From a checkpoint of a small contrastive image-text model.
Model: 64-pixel images, encoder widths [192, 384, 768], text encoder norm rmsnorm.
Training: soap at rate 0.002, 3800 steps, batches of 128.
Rows from block 10 of the image encoder of a small contrastive image-text model, named by matrix and row number. Rows with one number belong to one channel. Each number is 500 + 25 x the weight over its row's rms, rounded and kept within 0 to 999. All counts start at 0. Numbers have three digits each.
After each channel's rows are labels from the 100 images, of 14976, where the channel reaches its highest value: "patch colour" is the nearest of a few named colours to the mean colour under the peak. Only what is clearly more common there than usual is listed. The data: larger renderings of crowded toy scenes. In brackets: how many of the 100, against the usual share in percent.
# convs1: grouped (4 groups) 3x3 conv (encoder.blocks.10.convs.1.weight, 192x48x3x3, each kernel summed), inputs within the group 0-47
# convs2: expand pointwise conv (encoder.blocks.10.convs.2.weight, 384x192x1x1, transposed), outputs 0-63

convs1.106:486504459494483490480514471440496472455481473507518490503535498500488508441497469570481504499497481517523494511494509493498452538497534499479492
convs2.106:462565505558512442457539550444493526488534488472482522507510517530514558538513501504489494531470492463509497497498526480518513545452496500511529468492520515511522493537534532466507528531474493
patch colour: brown (62 vs 32)

convs1.47:484482499493527487551470479462484483520527471499517465512492551480490516500506506478490441522492470484474498538513529464497467542456486490496492
convs2.47:494500478479514531540489471485481477545533526498488523495551476506463525522518499511465508510501536479552484521586480512473523538500490536493523467512503469478492501518504511487471502468462534
patch colour: brown (65 vs 32)

convs1.31:480473552522466497526499558496540492497507467512519508520506458507457478512478508508531458469495500492472511512526531552508509547504485504493496
convs2.31:502447485461486489494468499480484497489531512485504461519522485528518494505529451485496505465494505474492502477487521477463532517552505540506488506517526498498535501504501473476521469499512462
patch colour: black (38 vs 13)

convs1.185:507532491498546499493468530490510498494488492542472527496430494498478478463495461466518504473500507504469487505497521503465529546497556484477511
convs2.185:552523466499461493492477451514511497494506543493515488503500488464481494533486487528504521510480481511521507495499470508468495484491528538479486452538490517458541524497500483468498521531526543
patch colour: green (25 vs 7.6)

convs1.101:464508491501485530457526503473478519495488457503489500467447502495486496470524535528488505502453462483454473477512463497482473449502483490486479
convs2.101:493574450562542464480521466497455494506479473520483498509500504501511491475481461523528471492524491492526500514481467493561486483520518466515500495478422502532468535501521435483515512506466499
patch colour: black (35 vs 13)

convs1.28:423486467527490477511487491486477495500543497465488464526506472485493504497451534472482502494496480513546462500481479485495473556483509497500498
convs2.28:505521500551501491488507527518520488541479494467459514488470566476480475522540520540544494484495478507531501489489501483489521461477526516502471459509479526495448483457515506519527499477511484
patch colour: green (29 vs 7.6)

convs1.34:511511546480455471511458571503495446510508514526531560499497457526494509498501509487506476496486535522480501503527503496498473496497471516497520
convs2.34:565508520536509522510494496479485511479560475496526494541479534537496494466492500501479466484537501474521539471463484514528496484519481476490474517475474520491483532485452477473533515561520490
patch colour: black (39 vs 13)

convs1.170:478536465455454455483513489482486517488493441500481463526492519534477486460499506503519507490458485508520508507521496511470546506520461496526510
convs2.170:575535495519477492523492535488514486460512479479474498508530507469521529461536527525496548499527479475509480523508496512527531462514507540512474515493511495463493542499540466490550498527504524
patch colour: black (94 vs 13)

convs1.13:457496495516470515539517498517502462513504488480489493472511480467541488503461513477535455495505462488551511509487491521496512498549551494513544
convs2.13:490476509525529463467471474542496478506521491473492473495465487508533483455488521495482522462508523490518550491490509476499494495515412484473495453491503512472504490491488497498515517505507521
patch colour: green (46 vs 7.6)